config.toml
arch = "mlp_mixer"
train_examples = 195000
image_size = 32
translate = 0.12
color_jitter = 0.4
norm = "layernorm"
norm_position = "post"
patch_size = [2, 2]
width = 128
projector_hidden = 1024
projector_out = 128
beta1 = 0.9
epochs = 5.8
lr_schedule = "wsd"
final_lr_fraction = 0.01
Rows from block 6 of a small self-supervised image encoder, named by matrix and row number. Rows with one number belong to one neuron. Each number is 500 + 50 x the weight over its row's rms, rounded and kept within 0 to 999. All counts start at 0. Numbers have three digits each.
Before each neuron's rows are labels from the 100 images, of 14976, where the neuron reaches its largest size: "responds to" is what is common among them. Only what is clearly more common there than usual is listed. The data: procedural textures in two colours, tilted and lit. In brackets: how many of the 100.
# gate: MLP gate (model.blocks.6.mlp.gate.weight, 512x128), inputs 0-63
# fc1: MLP up (model.blocks.6.mlp.fc1.weight, 512x128), inputs 0-63
# fc2: MLP down (model.blocks.6.mlp.fc2.weight, 128x512, transposed), outputs 0-63

responds to: pink (95); blue (61); pattern colour: pink (49); ground colour: pink (46)
gate.433:570568367536537444510526448502600492475518513509454523481482512413583504491453463380562478433490585495497496558470496518472489556488463454544469453483454528563541497499543459459569502471481443
fc1.433:459432556442473521584476540458534541514470492492484505456415416489537532466584484501464538627617508483501449427443533539482553536514503474494598589444519412528555477562402563411504573520429543
fc2.433:534525493486546362480506577489417488553531521537462526620522477401552477414474525512496521552588519553488556484407556543540599533473448562458492401402576508516420487421529469429443557497504458

responds to: blue (53); pattern colour: blue (33)
gate.291:410568460521506484424577536524554515466453473408518562455647517459595419445535487461477485507503552570547507453459457530536521511466515579458452432483484518497521466452501516515417486459413587
fc1.291:534583551538495440549520482534511420558514507488534528506517467465627387511436529532512438469506423450477565540439503488432420518494487564484466512453446452505504480530522591682584486483550486
fc2.291:430517408480547501503561533478487527420415503511494491530533448569493548459501541553482530553476508530561528502506490496594517492475544481504396464426451529530526392492519445447484452552468511

responds to: black (47); pattern colour: black (40)
gate.336:463496553476486476404497531567512520528491520467519475410530466411532411532412550553503481422467522455557547527470411504473482543480475598617525557371503492465536456550526460524563532471564513
fc1.336:502529531473453361477546518475528418559502373474516495469540542517540442549488594561480521488548489392494595521479592506453408495485489506536487518504516467452489460497462526689513447472476494
fc2.336:474483480505415540580434512499514532486537499556491488555591456560566461523509470498464478486387518480496502459547451455547499569431646459536482553409498595502459539525475493467461565504466500

responds to: crumpled (66)
gate.196:509523532559473491450538490477486576531468464435483473515577551347479478562515511545481477432436541497591483471501441530452507554533574565597501424568495492453465477476527490528488442501487538
fc1.196:515452590479435558528511509405483490472557596404499557521544480482480596506483472551494494532489493445534436403479530408512505485483445498567522508540475485576464494523429570522471487461548583
fc2.196:507451528456531445452506463568534520493496471529487474486470436595521517509465552564498559486450519535549582534500491461480495446579496392490472562625491401475525540435520483542406505410500497

responds to: blue (93); ground colour: blue (71); pattern colour: pink (26)
gate.147:447541493480477483424469512442505592453446506475472509446484538431510402522557477461492535465512525431546506552531462533549524469515386519497523479448489488501459537507551487530483493624538503
fc1.147:493494540457448486463509620521379452457554414532495432552490567575391587531524448531514554604433478403574452528530483446545534492549472515598461513596484570505455516477492532467496505425517579
fc2.147:502454491457558494515518474459482509524431481568434475457494490525511505482452540454553483479567538515565596501434489523436537515488532585486547499466551427468410456373550453532486441512498383

responds to: yellow (46); pink (39); pattern colour: yellow (28)
gate.31:534543393526440489479501421477509521434454474433547528335590616433565499468564500452549508468460496496489542509536394571483581514500522528546490414499531425484536465546481511536483433501550510
fc1.31:551479481514511620531556563528508474565441519430512460481466487463534512513430518515605580486524531468474555461551482533541409543526387440428562593490508554567565495434539400539542502555534489
fc2.31:430542532546438466538528491454479550516457523480564527581560468422522466566496519475396486399418473526452466462583564460523497441551489499525584529556470560505510557504380548459483481525516506

responds to: marbled (37)
gate.79:497446467531469557451463541544539519476598495536476487416466530521462536504441472586569555569445561507488537486350404525585465549459450497575480471495476523502570534453476429395564486487530461
fc1.79:463502521500484448513486468461508460540481432470478528509446391535462531518522542511525446537527433400550446504599423516365535521409529483446564562483452452447522472514494442534611463516423509
fc2.79:513591403528535528520515469529477483454487426427582564544496438474573519387423574442485550438532510556524453550506580460482586518503479442487461477456575535552485475417487482494385559514445600

responds to: yellow (37); plaid (33)
gate.457:435486456587508387596511466506581524502564557477462549527472470487389472523437399482559504432452475495406484503454441573445507505494450533497528511483559418416604434567531546481563534470522517
fc1.457:598528509429454574465479524497567516550568531479529534476422505507638456596468578511586564481532482469509609444467481543530416494465529467515525544419428528560457582493467426469516508528470493
fc2.457:318515474575615456428554554501527528467523543495576485569536463485411474495541514551351463528563488531538472447555553421473517533505453535506532488529594521453555552431475455461552534479501545

responds to: marbled (25)
gate.352:452482452540472581298489568497497531546492428494454602506516497479509441452490512489567505549416469559496584509448412464552594539510531498514417445505534497437435493390540411384470526495470525
fc1.352:488526535593517469465542461528494490528545476481489488517495503398511488548536509535594434418456474472501534519623527516516503497505465479531550504573561603446479552393492590522509488500471493
fc2.352:420592388547459454516534541526531558458492688438543444474437513431537505520555537590494538440578526494492548450512523487548474409475474561596552510371489445440529439468601442446493470498557497

responds to: furry (35)
gate.217:522482523554521528578450554543474533542463518414435505497601472488495506455582494550492499517487620543531453510499540509526500420511381442448483508490524461541463532427490416539427403397387465
fc1.217:431578499522489477519440392489576448465561467431549480410504499521636538495415469405576593534541479520510541512542500508454489446450554482490483592460454528568527524578483541596494491536501482
fc2.217:484510507447546412546601375531494408467528428476533541566534432482500486418530522474509491481437533506495485468619494569620534469493588566521378529409480509575453442508547567557488447461530477

responds to: seen at a slant (71); red (69); pattern colour: red (52); cloudy (36)
gate.89:423610471548473462485515486586473591491467529463426523527573529495492364386489506451446526541438529535527566504487497523536497490515482524477527425457514523495451505443478465435472533538435523
fc1.89:503515541506486557503503589442480466520556529458415547485580494486585469517429532445548475433385567552488463489568518474534503464534506520485461483510502611488530486481486498445550506553439522
fc2.89:468439580567498477491479528487452456530538504582555503426439487583484485598437510498530503540497460491460530566439526429471473512450451554480523510529480461452478427509409476520655522477498463

responds to: blue (36); marbled (25)
gate.165:507499420433469573507417523507494568495558570464462488538450450611419494520486480546435466585453600527515544402549472557478536510512487500505475529418482521560420481431499418519518562462401467
fc1.165:489508445527480548553567322476517457536490530467523512446510562393547531456474524409444364520510495522625418531532561524454535498476504440465508437437588503559486503423547571555482478545552435
fc2.165:431476544457656525548569431499517427462541447418491431432503441482525586572512527538489531408568572500601374632508444443520521472587448485536483457536533522564476520444547463585389476471460564

responds to: marbled (78); black (40); ground colour: black (27)
gate.15:487535501513515447502574432476522505425445502534487566569541490613485433541502441467549554613510606525480514427433443495577449558479469571506466458494480534499464402476524505527616529546460480
fc1.15:572518622505490588547526477518445509436510526476533517505529553464525604485450515559472508524479452417526510506669556461503491468500570515439464512606545411505503522487432575569469368454488471
fc2.15:475485484499494540546530500527497531526395535495548473452482497534461488467485528520485467475653518546564438499506524520478571411479538509533524508414608377574500453385450430514449479563525495

responds to: black (89); crumpled (81); seen at a slant (67); ground colour: black (58)
gate.472:476530465572447537496467564532514571510414481484444518509479535451496442453471544440549566480560546502456556445466450557486506519488459486486511462489477488502498424488432457425508508529403490
fc1.472:485469543566461424454499470527467472403559487546435497553532515526488526480513452422516573520517442489551459545518535500514465440460513467552421512448481493552481586511407537443496533452447602
fc2.472:498540406483583504459560606482587466475527482560597532516565506487519532499554574511505503532502564542507524442532474514488444472542560556545448520445543469455507509448620479425573477536458409

responds to: crumpled (83); white (40); yellow (37); pattern colour: white (29)
gate.32:511501458437463539560405513447457495563558487384520526443492484499447417480459544459528482495485536510399521507455430583565547452510454551497613455536500572513496499447551332513517473558486408
fc1.32:569426521459473558454456557485526501471583480504437444497552511543487484404520536504494504429480503530563538456550547487453535517538444433455483496422521592595516495360451587500455512662499483
fc2.32:491517494499504436443539502510484459416541611518504530468573505553543494457526537484493452581547539535406530449587498557422535453486437477544525470468515405471543509505445571511463502444512505

responds to: yellow (39); ground colour: yellow (31)
gate.493:547394509498449494540540572589574567478475411533521488523503537531436439497466415607506568547538449492485498490481454471537458481448373554534461503499558430521535537455443438496501507440500403
fc1.493:468521453427536498440437427457470467552637469521468509441539554509425428483543477459430439506493520489505509594364449506511601536478437506572563505500475544468500523489483484549472506506501560
fc2.493:405528537476372485640530467554443529506446505492444458475460477471618503575502377508446458432516469489564443534550461513425535488482553502428520464511474522489463587603509621487407484485487465

responds to: seen at a slant (68); pattern colour: red (25)
gate.139:447529446454448543488463503424502578512470496485410518457539426511468584459570503455547449577485491602469542482415434477483610529501527553537553422538396459489502512456499508473501562489481492
fc1.139:472535474518469530554477336428565552612556537523447486471523568479500490486434502510498427472402564537438455529488572527458449505580457496488518488471506481500435526531504470423471553588421554
fc2.139:422592479519478524630490549464511567595537446460380466522456466542514506615509482577538498443510564494550426514451517490491419458552503541460393399485467484448472445478444488504524471544452499

responds to: rays (30); spiral (29); pattern colour: green (28)
gate.470:475506597491425484493445433434455552510521458446566563487607573496455453471511461393624525543497469482490432510492473478526466508512378537527544449474438485431495442511509488487507500542499555
fc1.470:487525427558598569466445530492602474519556487492467432441481496476482545465475468513403469475469469569521493452541535458463456573512495524507452583451535445426389543512445593459447497492499501
fc2.470:497445509450490467486471572579567525503520512547429438573494492535436514559544388443538473373488515494472477453502457486486591486445441594548490537489478411401480542581519498400505503466420541

responds to: teal (77); green (46); ground colour: teal (44); blue (38)
gate.281:505571433519550540467518466494480495463521608494479468568470484449518441443452432458422542447447538448527420555503442487518530418493518551485458460479483458421505492645595544394594555529525592
fc1.281:490542581548495488493375558454570504524494422546515465499483469398488403534551504459494574601516482448490498491541553477532436484563546548503516502459432584411420460454490405577485495425480487
fc2.281:534466537502533523554466599462483458352497465460553519494498489463479609519525511381423536553496581507519396461589474482468480451412451559448555468557483491445556542518537516435519483474509443

responds to: green (67); ground colour: green (48); orange (37); pattern colour: orange (25)
gate.203:490536544465501545450467490515491499540450524507619470425506560465432391500524527446486525453432492502468489499530388476532537554464545546516492520550456444393500497542517510422466505623440520
fc1.203:488570534519471459495551441482510476512436502460616522513518648484564563513484528476432503490572440416548518515444497579465405595435577537560463545505525496508571539502479488476536456495609522
fc2.203:484500482500514591442495558576470576500408449580493498391515489440480525472498514492628587485515452464475586530416463505480463570604445434563448463440428448556561447527527443543529508568593525

responds to: furry (25)
gate.180:414541497526612530413437435526472496507472516462467458509559594508515556394501494516517519422402578509514545473455509586563505479474477464507476533384484538598527463477548389465490478534461546
fc1.180:593473456521526476596390482460494471526459489480459492497414559559425446582525499441507573495390439422445407526484519450485557488459529588427533525475537524498500484419473506461588522496517525
fc2.180:537501368507492545407526482550505471436391417545495529585543444551481506455479518488428550443480537511509526445499546588500475487518417407494486447485459526501488450468531479488478533546440546

responds to: black (78); pattern colour: black (58); marbled (26)
gate.179:467483498429482427505575478455467541466436485484463464522570468487470557442567550408600488436496566556554449598478436534488600470528605470541474424563525488502535522517434474552488478527545526
fc1.179:482550444480568440509464510434482478489474548464551588464633443512550482477460583441457373486397539560510547424607471516541529461438611509517429492509558495543522581457440527566512523545578480
fc2.179:463436468468501436502475437489481526428545454559541500433476576566449469458503493491497509478546471501526493506496437547523541395457551519509433513523525349486457473602506499505510504448437476

responds to: red (40)
gate.414:424520445497529416560559516517479445513514409460582530499450496470467471492539407623507550528577510435527472513559411510484520440458435488506496505408485462506471497583513457468483410471551503
fc1.414:475522454498411482587448512431493490519435504494513519472536523508586461501476424480530571539596503463490584437555526543488507390429437475532518445415492492626594514576403530448520500426516502
fc2.414:581585436438568516618505507494598507498583506385473515473471515457544591471544536533474474521464535461591508567500409592529401489519537491519465545442474482516490480484466492555518464496432481

responds to: pink (76); brown (75); pattern colour: pink (54); ground colour: brown (54)
gate.465:489530493408517431438460469426386569503518395512513553580455540536485559504531459486567518638383528558536512563483426442499451539481464577605479515526547534495518524494622453440454536456482514
fc1.465:464451437470539571448521524473476518492531469513515495452408564584490563482479543480485452540489508502503518500480506527547524506507507422517350574518486514540574487451471432488518464419539446
fc2.465:489529543526430525521498533533566463460556518415588528527484515442555544528511500540516439527380458507478455576512430499533568491381612451434539538533491455491546498557431506556535589599468531

responds to: seen at a slant (80); ground colour: blue (32)
gate.303:435516471480423503505478623505477477531509431484496531619515508448466454497596478508488479509421434528475488496421392481508552543507461545554514457446538434491466476467579461500492530494423446
fc1.303:443536420474477517539523540524499527505422415525537517560505494579459492540592497580538483518390526435514488548572393478496552520519557484458453496571483433453515422468475538532514400639466452
fc2.303:500518533466447449379429400527447542478498536521404454547583498547456524502478539467444486504404527549487470522434544471450568565472483584592511483497530476568524530537470597498528574519557549

responds to: bubbly (27)
gate.461:514468479469451607477401450526476512521506556437523555402514537507466403524497475548510526503481508489503515462489428613534528457395519541558547527436471480504513501461477548482520533468462448
fc1.461:511523524454434432503537401399479447419537474482508470543447529478510531571511485490481409542499469419478467493424580486501431453449551530398545513494503487499473477490523605513525466538477458
fc2.461:517450471530415460553414569414584450494538483535558509479509496466464471582494649507478473478509504526484473535493513466455478485485550578538553529478485441476443469555563400502606519489542480

responds to: furry (26)
gate.284:401577409478542467496568511484469463551575505506459516596558439470510498556540405608450438541454471576511490483475433510479549507494545559480455432418554473425468451510509530537576508541505474
fc1.284:593548454475399528588442484411546470479506459434570456495547503528529526502466582419528481574493534474476457461581536483427442486543510470455547515487522467413550486469475464527556434477473445
fc2.284:532556449560493505546514467529460424500475473502581501518473450495547584505463465510547411507503482541528495550536563578546498504532565392516500489506533451467455533549475517580432483470449527

responds to: green (68); teal (53); ground colour: green (51); ground colour: teal (31)
gate.240:452549500453423448451503527387506483540492473426501547461486513486447514541547482496480573514529539507479436534456417442544586511559468585479607510460510473510475492437442441439462455529459412
fc1.240:545549474506528462508507574417523518483584552537537465548452403410434498501540441505441469551574454444436548494450477458456542472474521496519547502454520442414442408516513521480468552558564519
fc2.240:433468530453467513477563423542535450469467410502447535507601578557498446354463509452512518487507511519495485542416472467536541516537495545585515531513542521541576522603429536517467461484540476

responds to: pink (74); blue (71); ground colour: pink (47); pattern colour: blue (46)
gate.432:413492478580487475515537429453474517515407489515508505528559602531528471484455572560562511416506458522456575546470512469459421540559428506474499530595414489445536517478524425534504500581651482
fc1.432:499492462515489421559514528444503418467449462449520436435502520481514462501506482511552592449540482583558500526558395444462444457475510519492437434544472569412501467491511508451439492539571497
fc2.432:479574517497470603427554529508533541503583625435507539433526557453565479459473487491507482482447487486500508473539535517508445460485460505430435514530491499563540430432436388509433443393511509

responds to: blue (82); ground colour: blue (43); pattern colour: blue (39); white (36)
gate.315:470582472534432570440517453494498561457386489438566480473569525479553455435572572405528546509514495460545546518506418535517551512547452548492468475522511453475481441489493509523406442576498552
fc1.315:567542519495471545503629535517590511517482593516489504511523450444551445535625548521591424537513514501486493463514566555490450509542453510413511431468478519525432486470470516521459500501530518
fc2.315:453511556499492417470541469464490549365499581444565581522555522397488523463531480472405502466546464523432434525493508496518523464556563532451478577471512489451553435582389554490575488484501454

responds to: blue (97); ground colour: blue (70); black (67); pattern colour: black (50)
gate.448:430539508588558492459510461508522594476411555510506514484502489447586468432515523564499507431567558468595522530500454518523477558522456549567502490526514527482424467436600419525532451488496512
fc1.448:456466494400455493471484488482445418477495492454509478540611506426584502497620522475408477579533511467556557458564484479562576472537469487493518420535578555488468489483518499506461498528481524
fc2.448:516524500492536551525499540465427613568479489462467505518467451579470510469509494505490550498442529499495571516447546499535513475446611569495500559414504553450475379375461462431510424548563454

responds to: yellow (69); pink (58); ground colour: yellow (44); pattern colour: pink (39)
gate.168:478506480481501454506453548589474553552479460523550503534502535393490472552416508468515485506444536406502470535484384359511566545472574532524463428539497452420394467448574536389522538539443475
fc1.168:511486552572477434578433490405553489515595460515516533441538480482481545513532541478443507540604561542475400498414519478492554395460427547525511522439426450517462489612502506586503459402514434
fc2.168:532496498493506467419455456553486500514541473487548589526445516507552432418443381456484460399500475440429546530556484527465469583493502392467468555555567507559485596603593512506453494511501512

responds to: blue (38)
gate.503:470498532531485495515519558435479578489480524531507541600496525428472473462501471588554550429421518563530447597527420498518536502477468508573453401462527470522574488474620463422486519496561524
fc1.503:386593544590486593524507532456486516490469517439507463473546582430550475441544519406541567439592489473532471546501470444509440536513543493500538434471553506378456452502508569471482401594422543
fc2.503:550493491544520561543496542516526487525596544528464514540567507581525486544455451518537573488477502552439409425459556505466352519516439595523499544410558400579528473534512472524472480452526477

responds to: black (48); green (44); red (40); pattern colour: black (28)
gate.140:565418571422433437457469485455510483488471380443514615531525520492500534499476488490512612532515503470510548486503461512522518512462416523590485456382467560572499521485505520516502494408531459
fc1.140:457494532535565503550507450512482500396429515625506486560451513552407418415590522493485460422433477393558478530468471513602481473489562482573449499493491533480526499447441529450515565566465534
fc2.140:543511515437488504472489495468415453584464460437408483482485525590349469508481434448541571586457507502491495447390528388493557477500445615490561523573548583535523506427495465467532480492553563

responds to: crumpled (72); red (40)
gate.364:530489415518509461512472541530554512502546548441449460585466426499560483489512427463528484547470528462574499473538486519515473500492413479393454506441498536508459442491469504464607567505421591
fc1.364:447577438448488576501572510456459546509508494451528435464473574546505476544465503535504545548613484418536475504492497471473498442483588523455520444502505516445544462502438558541502442618503420
fc2.364:589599575530496549500538428515502510535585555564434456518435478464445459446472522567501452451490525508514505410568501570443440451526424566472570477479531494554450431437578479487516528506476502

responds to: pink (41); orange (37); pattern colour: pink (32)
gate.294:477498531524478555488582511557486471544532598525370519502497491470570510440410533483574554480456520506479485540462444551575456488563415526500474453451535536444653415476531501444508516494427587
fc1.294:468484560549513598400505562575406473498400371538486449520562525567523525436458492586556532514469506413490592368462476519575448534483408483523491612550397485580604486451492522523496547503491517
fc2.294:512516532427521525472553531464483569464485534502481502510554462461423374452470473493501500539453486521495622470508519496511500516460574504450499543506607542540429503552507528539427561531507540

responds to: green (43); pink (36); rays (25)
gate.143:446541470581489548473457540530522498554419473527497492493637488495493419447512557567522536495503583511512505433491524521525424541581396485586460519392505534513506410493519437475499477485429490
fc1.143:452575469435471440504418432589545527519550383469523459489514532565619452499441549522456458470451528450532536569413479493443505570507553547443513509487407433504493480545508488624550487610518495
fc2.143:490511528475457511642501494543491455480566567470466490534554445507508494483478452555560525507345470462463461521478509427526520547474583552493510520470467562465496503595504517487475478515480606

responds to: red (37); pattern colour: red (33); ground colour: green (27)
gate.507:479490480500330576426531404532522474509535457437533542619520520581518460585558492560539451530452503509567588459533416470489498557440564573580435445487490463447533450497558457481575530482483538
fc1.507:524556515499583507472427486472464504471498500504416524555521395554609449512382523540532449439462545545497476456498578551531454491513463438493507526533432554600478512474489417522470571452498500
fc2.507:464492512554571455502534450399492546481593425529617537513469457431557447502540500492497491526393486512527486495533473518422468462429528577497561470502496528363480542577507475435515507529547533

responds to: rays (29)
gate.184:474513453515495484518449497457490446535609564460517554473530516549583411501533502466566458478446524533510492573413400533546582536395511546455512495492488464457455447483566472509528462561436532
fc1.184:480448578468571561533501481532585481453361475481540491407471564450524417527494533548463673398431459530498461527579520547529541542522488510511441559476449502444484490564474569587513550574486423
fc2.184:484510520593537510547587562442489523563493520451430438574461464439469459530571516535573476512453495488505466427528508546490498506522535469490510532480513560481458478380495542491494518511396431

responds to: black (46); pattern colour: black (25)
gate.234:425585482613568543480468495546540577548493516480518544471505455546444474501492496551445497399509533491528426551456506533485480523520528565462544478474459465435512386391506502468468511518446486
fc1.234:537397447449468436513537493398530450430552613523427488462477504437429558485487457497463537496588478482469508553536496565525458515482480551503453522411581522447553454513459539542463508440580467
fc2.234:501520529493388558380390460572410515516593538544453493387566525457596472499421471467507438558439450474465612482543407423513492529447535476457503494493512570491443596525536568492595461423531506

responds to: teal (35); cracked (29)
gate.136:468484552535381437536511490382479545538435499418549590451547555469491444439498498483530486565480532465543494477538446522542538481474522556521550521403464470507497469475520464451474538515509465
fc1.136:457492471514567556472496486442445508472397548493473532515463530484494382497560553441565441494616556476575462559470500448544487549591494479480510509473506607520528433410565433446463546540536431
fc2.136:512517552534552552556536480484466446491519586437437550549466500491471437535498563363507442490476494485571456563491554494452417484488580530513411423475575580519515495455530520520500493463635479

responds to: teal (42); pattern colour: teal (25)
gate.476:495491503478565479502493459484501535522629462610451470465470542562398451498433542524452547514598540530465555573444424555478547504520436509620534559496520535505537484437515430519554490520548568
fc1.476:449590550514536465656553487380557497484560505456549461486467396520506514516545422482520528448647469540547426483405455462515607379462566589461511504507433443481537362590498551546492527481525481
fc2.476:446552451549485581560459493523542529500487591475522468478488456526448553563515506509577536491473523500477625517489605456578490566518357548528496584407399569461433496495513425394426447472514568

responds to: rays (30); spiral (26); pattern colour: yellow (25)
gate.197:407562387480502457534528466434471550445497492464453537552542483459523561350570485478532455480453569499535435542492455488505533538610543589476501533452459448503498478535545500443546508556503544
fc1.197:540503630496556468529515460489464414415542503593528434492512541524526494526458410502493613475507493451478511469608491446567557436423552493519443540472548541485499547606479600421516484512464574
fc2.197:522511396509489514496552504532565461511488482463508494441528477521466546474529578444476458493553543490515439531421433566492484506550608621595443419471524375451495433419538489448479498515488475

responds to: yellow (69); purple (68); ground colour: purple (47); pattern colour: yellow (46)
gate.152:443542471548478549538462444519601536521469375408498499437565519450525422485595521571536522442479563438480568470513487522482416510475495466536449519427402559506520477457562459567550423544495452
fc1.152:582478554630496484536504451419534527371450553486457517535381352514434467464488461520474476499499509425450455564490467552486453527497602513494543569484500467581559467455549501508520584455528448
fc2.152:435510508550515417491500466592441349473506473594471506524541552520458523574510557523421502418479531545591370460503533483515520478465389441536467498519584466595479489497543509551544495436488453

responds to: green (41); pattern colour: green (29)
gate.252:426485494464493413513424480381466580439490563486581555505469443557457546494497389514442564603445511487523532469530461522503595472401564512500511476446477391454504471505468536501550518501525556
fc1.252:513514498435531532539433578463517582540550572520494562529465379455508599448474489511434518506624502519555518503551500421518546434428472466450529527427496435512488549594481476445580507494574482
fc2.252:420492484575455590418480466534578509399483542528570540521642573454507445438442599521433478446493511517506518509501442527503570477543525561639450522523470468502573559433423509509488512506524433

responds to: rays (58)
gate.225:476557494481486444450475456456466447547523462536568500503546640516558527499552468453506491505417553473508512537523358530474529439444556544534463355557483455468444449574525463524530525573529515
fc1.225:465485470449505500506505503383450527549432490511437481597543511447465531466565495552514487544425532451577461452364541598459543483512500522544543504499431477604494465504516500495472493561512547
fc2.225:576491643433508442471478463548473480536508433541451534623495499583485519507528492552535541494352488486480438567347544472531481476490524530473452547564477586482450392451487485510516466538509488

responds to: crumpled (96); pink (36)
gate.339:489492503560563550539549466450569482517551535529427490420498452419553509514437514567515495467447629521475482514527464556517523526469492479506461496441554490467473455529494436501477588526408505
fc1.339:519431528422460536570474436472511362567474434492529478483488494407499514542531481492523475502613574455556482545596465543484520523401467501440552567432518430480446466494515473554499493500507462
fc2.339:427506421497531637478499432539528484440473542416488429501522467456461518429470475458426553501590482517508493443601529480478493474554525396533476489513570541555465498421556404601407471580593457

responds to: black (37); ground colour: black (28)
gate.177:472491526506461542516480627587533555506484580505434457472496464443564444462559523561468480456537499564478498459482507559571463554564501460526473452530482631454469491493610375520463519472469556
fc1.177:515437549445502478531503403539490531467547407399602524523514559495441450466491449558486536427551570551521414550445547471497462404445452530399507537433462491445531487478511553555473481457541489
fc2.177:511505464522607502439491319451494478399407540585530485517546464506490509356491508527529438495497513589499580473476645511471499493529511539472546536524504418510453504462500457537555510556510445

responds to: seen at a slant (70); white (40); rings (26)
gate.99:504489500516493507465410503501512548564666503485427534462501579495408412441529488481504473513491599529469505595425523509514538462481469492556546482502446515454477483511638436502504524544542445
fc1.99:506408523496481488538426524584478504499603410473363491506450516462511527427418569565513449456446514550498477491468532610454492434532453450465483488489385526542477510515499506512533510527474462
fc2.99:454533573488450484486425571538430404480471440517485528560496521515535564503498545502536436429500495465522456516515538535530595442615506502464486603463419519577557444536428508556497495531522507

responds to: blue (85); teal (81); ground colour: teal (55); pattern colour: blue (52)
gate.189:481492518646523428431524395513543451423496605561533518536534575422526485521516458437464516574497511409457555516491458510457502446495426557549530461520491483488417543510591481471589543479412514
fc1.189:467573547538404364568507609452616539468504538489548446487550373412547451529439445515475489538453476417459571430582440479497419567452582575445517544436505486475496408569479480423527512499494524
fc2.189:546517514519558488465503625432489456445530537494569500599440534502538492504466577467498518559401467548437516474537522467525397491470520536468499623502451405449517552538517415442501586451522506

responds to: red (35); ground colour: red (34); pattern colour: teal (25)
gate.365:442551375440448567575549542467480480509525513460504589552531512542476489574426440501492523583430535458504514457505414603494487472383508517458475447454482452491514384517508464519526483564506485
fc1.365:439509503429561476531413514530575482514577432487459503528518449564487508466418543611496572438533528486503521530487561548402480461483396483541475518388392516552564512538510441573520492428535541
fc2.365:556597460518430446547503469417538539462607558420491515524553527510546501411534480432517557471379545536484475476464487548501523396569409482541547506441517482407492525554505522369482501447452550

responds to: teal (39)
gate.361:477447498569505522485479394503641522464566479519502453465475396491449534411567449559503596527598465423451531588450425502441537605486529522535555514502498451452530476488496465472501510441496505
fc1.361:454509481437513411521468610378461438520538502463484582532504442545437510540520474532483495500501464543536462576486508430512470466476513530548603413461532512570472527462458511524508597414518478
fc2.361:489523485476525522529439587512515538546482475494465503503513531401474513450570529528580460479440489551530533610481510540526512434481463638582508453475392467482467467479448423489421448484493513

responds to: rays (43); spiral (26); pattern colour: yellow (26); ground colour: blue (25)
gate.174:418533530451456512574453558527468563541510465518498522534449427520475544548569472505512435543474587478450479495486397503479517525527568569538601484570419413503480456504588341414491569533550464
fc1.174:468454544497542512469464519565475503430381586621505431418468535438458481472492485480571547477549484540521587412519539517535536458578405424485532567459519535419533499507459591407448525548459445
fc2.174:450517450594446572479520489517489528402488506460558549465493498470493534535540419493586434487550519456511517514571504554542497551519505438461525503430467476413515497442545525467493445487496482

responds to: black (43); mosaic (35); pattern colour: black (26)
gate.463:500559541467448515428576572407488532591559491461468510478558466540513532526412507476481433453514489487553391478437458513462529489476514576503529449447443443501550436551565471446570579515495521
fc1.463:498545471427530596540467438452508465524494573615446440528540467434515525498489507502530540489390596475535431547545507542570525525550549509505524414516489500482419460503517572528445410451428551
fc2.463:422509511545579449505479423498443514474476439528455528411525559504577546536432462518488504490558476505478510583507524487479532453546421440529385505543580492512511457492465504628464497482458456

responds to: green (39); orange (37)
gate.6:462525496452528473454513578440515448543455450464490515452499595492507459548506566469424514484432445564530480514465516493518602476492560708478470439480515496477496488562514465507495487472415532
fc1.6:449403467562581483484475553496482482523480430549537522559519471567486407488427553522488494485406521519530408486431553535495497523501443455449447583446404600587531533535612464492510545505418529
fc2.6:388554472482577503475529521447544471409435533460515521502522382506497435478490411460500486561513521515476552511539555557567464496572477528477486450468473532485511490536464633507484439511498512